config = dict(
    arch='convnext_v2',
    model='image classifier',
    dataset='rendered scenes of coloured solids on a plain floor',
    train_examples=195000,
    image_size=64,
    crop_scale_min=1,
    horizontal_flip=False,
    translate=0.06,
    targets=['light from'],
    num_classes=4,
    isotropic=False,
    norm='layernorm',
    activation='gelu',
    mlp_ratio=6,
    layer_scale_init=0.01,
    inner_norm=False,
    patch_size=[4, 4],
    conv_stem=False,
    depths=[3, 6, 6],
    widths=[64, 128, 256],
    kernel_size=7,
    label_smoothing=0.2,
    loss='cross_entropy',
    init='lecun_normal',
    residual_init='scaled_by_depth',
    optimizer='adamw',
    lr=0.0012,
    beta1=0.95,
    beta2=0.999,
    eps=1e-06,
    steps=13700,
    batch_size=256,
    epochs=18.0,
    lr_schedule='cosine',
    final_lr_fraction=0,
    warmup_steps=1370,
    weight_decay=0.2,
)
Rows from block 11 of a small image classifier, named by matrix and row number. Rows with one number belong to one neuron. Each number is 500 + 50 x the weight over its row's rms, rounded and kept within 0 to 999. All counts start at 0. Numbers have three digits each.
After each neuron's rows are labels from the 100 images, of 14848, where the neuron reaches its highest value: "strongest on" is what is common among them. Only what is clearly more common there than usual is listed. The data: rendered scenes of coloured solids on a plain floor.
# fc1: MLP up (model.blocks.11.mlp.fc1.weight, 1536x256), inputs 0-255
# fc2: MLP down (model.blocks.11.mlp.fc2.weight, 256x1536, transposed), outputs 0-255

fc1.316:429595536489527526403552581442521517356422617532478395533383590452477570545451498404484630396526469527458338532567559516515442556504510464538521523507515457559501529468517471514491428434474469477524519499540463528536523473506470594511546562591523491486521477447564512564556508442507447466522531571496529511470538559483468496471536499433496523406482416513431495494592492545501530484419491414408494551539562468577537565469472485512567552440488542466458491501474579433520496513483421487410480467543529439473487557411516522559506474492571488503571466497514561478531481549519550525502446600557446538492503526509581489525506614511542555449490474568564490427551496449611430531538511486498498513490482451517452511410472467480531508558519548547562469616400467577449431471486500
fc2.316:505462507405505511502523521469562584533486474549501554567506470477486628498431524554491518528417456428423555482491487404456534561515511562552486397649354443375485514528477446550535464532406544559540387452457585508574573527522463498521548493464489512526481481521423510519523507414545562543491483548532558568512530629493520494441571474436440488501536513467398533348528421515498481445531471522511497485476541511497537437531561488426544527545519536476471502496440492583547527458500540450532495500497507542506500475530468517566471460467496430553532420529591581559466522501512513505523462498464479483489498563509568618576514501445371564505438434492479457497543570465421517534487473400523522538545482508548429589516517585477484597559391539475505495496584445524551517410467476
strongest on: light from behind the camera

fc1.707:454577475426505500529492566525421486466454491505576516508536501410430524554485525505576519416600537504607473554484460632479449547529484494542566468579463496517581592482522532531464454482457497548481422563525506655553410482463489479474428562574423520474456527510442365562437572519504515490455468549505506413393436405469512390534550578474551468525423505558485507488432474506465540531519522477500458491417487531449455448550427440508541494500438494510588428503501434450549465575590506443444532510439539482460457604523488431467521510463556499566461374481517497485530525513459505561554532485522509568498492554403446462446524576478445522469465529446422453578505500552527454475611540477409567500477412505584515533507499546448534458498530464534491579449485570475496478475571446
fc2.707:479467522540379522495462511439386509478577404523518526517519503503394690511458464480475431479556491489468482475509582586507461511530526403543461478436389452544465503482426499575407483536600527481539493478450561557508468495512579510547537527485535548543483529507492447469455465523492475504404485476435486432538511519508470461461473475536509550418580491520458553546503598523458430484476476484538522492442510517479501494504510510490478472506573608507467503503545526492453537491495489501475419482465543421474491500426516516511527535535495598697579493535500402516464550506460471582489459510535503535516484522601469384465566462466383454473452477460560433330559520587511570511514496448525377445511446414552497527518511486443486459511617390534499480511541538509568463482496518
strongest on: light from the right

fc1.59:445554511450495518541531567437410527405465531497529542537536575425620437526460549528577576473566550586542452426450548514513550547444544510540500509536422485494557483535542523551472441528503436483535444490441444615568468463515511521459434516586465485495505500556365558464474526535502496512490475547498550439454533525456472444559468639471464531523448531493549526609431345398528527535497429394409460500514517490534479470538428524497472484446426468461528464510469485482443506529524459481437482469570568472430471538447461558538492518499524571567471388532500548545506579561523560544573571515565483571500458551534530419529451507543480509583516500483530572561500416548510435482507484523367596499466491541506444514512540565367513452516423460513547538540540415505418476533480489
fc2.59:463457509464520541474498531516493463398534457426519507502548491483387523409499479537516538499475489490545543535511517506474467494493508434581511445522418451477571584427383479574433459516492438559512401414412551623389545455454559423527517507439514500533476516489474551411504447570534490432308509588525553374544568571536541508496462487540479546452498482486457566531523521505585472488547446471506501470473544585524557513542535628457417478547560461425476533418505560582470532513583546495491493499542425471483449519553495600533468527505521501425474434572562433519537423450550496478451474560500521501505552552494521444488466428496525537515521440500487453561538605448522477578490447431459478580543502547550447558543537468445521596537503393513501486493512492411577553495555476
strongest on: light from the right

fc1.161:505479542492530391485525481510510483561490580481514479485573531430543537493552544559589547418479516569477459491529531667478472536506482529498538464486595542515473564494526493530457410463418419533606550517467488505461565475508498562518504473617553501455514416505551560501534485509484447476503516512538563450522592503353389461521534512476485450411480450527476547472493518541416483504473436449598454532636459587547513403578560449510467484531530523443481486488531436505466496427526500440440529506461461408492530520451494541523431568451422485561479459510436559449634479518479459503548452499519478401486538493439484544485484497509580593610487410527551469511489489520535431478489466483511617468502384533516500515451387470548525514459486567495588510492454550530476366559543458
fc2.161:546478489537560431492467444539532475476494452470509493573512497585517675504477537567542481543459462661492492445517564495582528491458527454488498500512498286394535489515389523458558447414506471546527463438465569479603531453501450466435478499479501485504406445584498576493541536461493506439531491553480535610509474510484510493490463557464506478463492451474447552488526468446422565497472536521565506522489570555452526493484499524554489525514530515452505516514563501386521461505480443504474542464434465562556473504578498592498535502491638437471533385449490403497511510491509539544485516560500481505517588573464524529488477476376412578513516480534452505569605458503447393462502450430558495500489465562522455469546462513454419579505441552443510602522515530451497440408450451
strongest on: light from behind the camera

fc1.300:422556486518552471481476509430562537464495498569550485555456584433586489494505471494477555503472534591531558497485450593489498519437555468451514578527558393481520511485540493555506475459488445459501565496531564510602481457507426540471373480538461446453454516465459547509545536473542534465495463541529480471467551481487467514655441435438500405435492553439498496547467487370480565531473466495418500489490492502441547557527377526499596514450510563595473397595493522506481557536500466422454548494533487497502424477494503522512437473509452508505524477478543442514543506481531437483590376515489479604471443560445491582427523496547476561485394460538498561542597477581465419458515433566463472494581519594453407447409434469539461482561586482600534534455576469562451443578522497
fc2.300:467492527522478471474484552555424527500492473426463420543460465484535429461481413584559564503515504535497543538508487526444475518479527587521553494579570538537501524431585503521450498529528471455405525433500518529436589430511531468495394529415541462541502503487556579496480488555602440448404374601526509404494466457498490473517473418522576491495465556516497550468436561480431528576492556473419496476513531598451506494550406512495502500501565402409495521504426551522529517491527519533497506447503505415535379503602520519453494521468502521564466465514544587413544498447542474564512458510524518531527532511382566433470435526534610483494475512505375491583541531514445560483450464365468488515451591500536461503452551473491570550562455405380501505543577530355512467517488506
strongest on: light from the right

fc1.577:460508512576489472471531475543475518487422549470510430560582448410488493503557490538604591507457517434450449529498531520571481480536481517442535453484426428509556586499559617500475404487416476521507549570428639470535542442496527517458546511568502490557587452474506452489481430511471474567479465561493514513484472532391463424519571489528528425375476420543474564449477390459467506509470475562575494529509443519409509468478545460451441477549470516467474536501464440518513519498421441484500424502521509473499492560427516528505504506498421501533504524489504571425572520523562527600491482549476459450512540461461417402537501568471525490567521531491600528664490501534494447461533493470481645498567476493460488551496468690490535574569469557504546517461424601495466417522503439
fc2.577:554527509512542438493441480488384516437650480461585513480493433584449579559497513530552535507439469532524547481501522496522504493464534433608491489540616465453474451466508566417472435523527393541497473523516493517526490528492546505564432489458499383517480524616500550436615460448451505579434549440527559524468550539472450471495571382479517494504544404462414573561537523503549502515520553472517490483502459522489544455480563542575450468509484383454404567534449529515533597481552413508521533537494466548426453449540541534583473505521562543615463513550492370523358527452570534523425485488449515486461494522510448513523466441490448529499500524465484509514564416532529508518553452370566434468492445444553480598550507542484444560522388503511525501518472515557514496468474414
strongest on: light from behind the camera

fc1.503:622455473542571476417466438419570509526468509582580534544541507426566544495509483504444502501438514495516538530531497562430483453470535505481478469469564429443542465431577480555568556466470478464554548539506596544526472498491510559488371561454524440511535477414487456529512518501548556526485486492504485532402431413495444461617452406376530398431519585452508473523531531376414496498464411533481576561456500466466542522515391430473512472495520482590498413514537537593471505499496516477474508478489523498483344472448532505505491451491461503463567490502517447487516496383499469488522458625423464528480503503456552593508618574485562501538475424602484560513550469583468450486579450512510488480559486542426416473389435496562481537504491470515516493411557543483450502508500488
fc2.503:455470509552493494479457474540452526519475426443458418563452410411446445479488442602560558496510518497534524517519532484491508477422498549496511492535564542496521557476533488505488499472591444461383520430508432474480589498520532468461384497423585434513473477473584573525492505495554446476469414563553483445395512466554482522536427458503494430508470544512511509506480524470423508558500552520461469483457569622517441517510373515461476506526499404414551614543418545456446497490542501520464570428548554453552366442593490560443521540484590542544411472394547581471579434443578480521482514517534544540523514545361537494465440512479570516500440509454426469520536536516479524485463477442438523498461522479540456481463533454505526524447507486321508468537531522400534492465473613
strongest on: light from the right

fc1.347:486509491419615466561561569462635544521552471508553481545540521435599613514456544542464483382464504478443542494447535587401561532450500587433477546441590473498578503497536542494542458440548528501532525584492476484479474497489491590562375533507495565445509526471514479514510485529515485503487508476423481528537594484497424535525472455467489419415482472519450441469445512462482465527346490391481478400508438496467553475532512485424511491523557479579530481603503546539458458531451503447472466510456591446443435496503455495465577501443447479493541483489471577459543502456423508509536536483460504597526514515381471560461640544463536555539498521556509505484513431538536504494497433489456491541532439561470453445468460484484521438548483472511464613523546592632473369565555509
fc2.347:395554432565545550460497521475502590486568466464465474617441448484508547458474508643504518538463478416483596495491478468522514512520505530455471488549340582387544494531489486453602443466409492461487496466485558482536516488504537503430398565474484447463438527538522476516575527480530465453445431576531493505414566577545493454519488477531623438537404561451500505478533448493429491495544541525396472484460498575477439511497492506562507542535479467379501604559408464445447492509471477455457571520541513476438402516528466497551518439406459422572514400432559552498500461397480513527545445550461502525470560564416576535564478523534463468490458502544476449412548497534482505475496455427520535412535492484569461543456514494451497533551464469441495528528464539378506440402521462
strongest on: light from behind the camera

fc1.165:536494450454587515431481480474539492566480527497516494470413479440592578505477546530471422480475503406461463536527530536432568531447486489415500502447579449557602489474551465521608500517496459432516558590473492532487470500445538642534428558524507504492515446453540402476447456474487470525476497522456506521579479457537452478551497435480438294455520495470489427484490425500402541491350524437378492463477430653507515464438481440480515449677470445576534544529482528481443461540454554472542538507467492561476502515475504533535589450499454525501459550499550544520471561432468496526535491560418410569446484483462463546433538593432511585530528430499547489489525527489473551499447440552547502513514504512499447530513399570457472490577486453419477498515506542500518470447540470
fc2.165:457527469529531482551483518526547498492523439459446486593430433394553428476520472643560539523474537473521573510500476452543511501481545571476543489512444584485500529500552489454468463474494497459437515422445527478467545487485528494466523500417552465498504547535515515526538497521577433440397429587538532471391558521546484478523472474468514374490445546521421548494547465497418541571578534522433501521409542606510480536513419477498484530531499378412527635573464488477556505493533456507443527487505460500516346459580465543495435497465529496500434429452545620528541497386498494462485533520496538490487520582412544518516522539535539499460468437444502428523524514496491528505461475420508586460496491518571462553471517386476512644512422483334490507487516511343526470456483523
strongest on: light from the right; count: one

fc1.693:454569498493520528526514481484517515513536496506459423513434531434531444493474518594504518378487459477409427474534549647347509469471464536507564528550600434543618528461574507468559424534457485463564468586430458466508514519528479481501410519532536500495543485519492450587446516380475454449454457519542533498485611523487435506512517446525494538351507451484489432525531513535446398475507479533461557474523512497571526415471547458483537575419540474549499541453538471536574500489491551544470553500538543513480395567399517480494504468342619496502578493544497530456599471495494526509613461565630465519525470524473522492455457480470477513479552457511506477432599469521551533518542553463549608495468470507497431523498465504467580540535482548613505395498447528556453509511466534
fc2.693:535520467574555463513496405538611522520445456519492518548477513485644613486519498559499532486505512466467441455473481455524594500502526453452455441578445430387479500520484443508579473470453471536533505495488453483488626453477466504510434519495541467483498527500436519512579565371528527500518501524524498535521493539463476523544398527521524489562461480447436492438583412453372548537533486538461484502482536538480507553519525482611529519534529502520522533509514548400352475540516552428517446537484475497587453467579486619460507442459579476485514396469519513523507590454567525562482445571498466490488547549387521525564469530340449571515540428592510510536526480488323500478508534388467534537535536533519436491497482476449458512590437528455511569518482509436516434463431482
strongest on: light from behind the camera

fc1.80:566496474409487427470549529603578593571429533512577512529570565460555458390567399535500528446432549517534537447569561504476540500477447556498488480490468577476616422519482452525459517388511520473466521504476487540472503495451455591480534555540479530550535396459564484461542499471416460466447495545522552504514499524413472507560545483507648491543485442561469498438440434416574471476431522530466430397650470539444493433537519509446452395518437511538522483473463434471517462546573545462506522497460510464526506447494470499471472402467462490571516554509522468560471487523442508514534478585451430508548543521449515525491437550473538648542473428553589533573458464509483464482546505486459451529532445496481551472519409540503581539488495434461573572527551546583586418418505482
fc2.80:477450469521601503459463512466523459486553508509525609576451437529482491481417553517522514483468477542549472479434384427540539511498600463518510418518507530494523456540556467412525441458472501554534419444399568470571449576467464499459544521495500511490436490555462490496539494418465548447486526490515560589471544573493508488457464519438439474483561385431460478501613402498524476459573493499558494488437564536533584516474507494536483539503557593512446521470468433535457543439549416454532530554466512608447456443441442419499494478472572396488515460468518510535512447454537549482455501584501488511457604612559568628587500457476488528551575425512613460540539447458533427480540458489538492507482450573543459579540473480465387611541522572542506494459511415502519419390531462
strongest on: light from behind the camera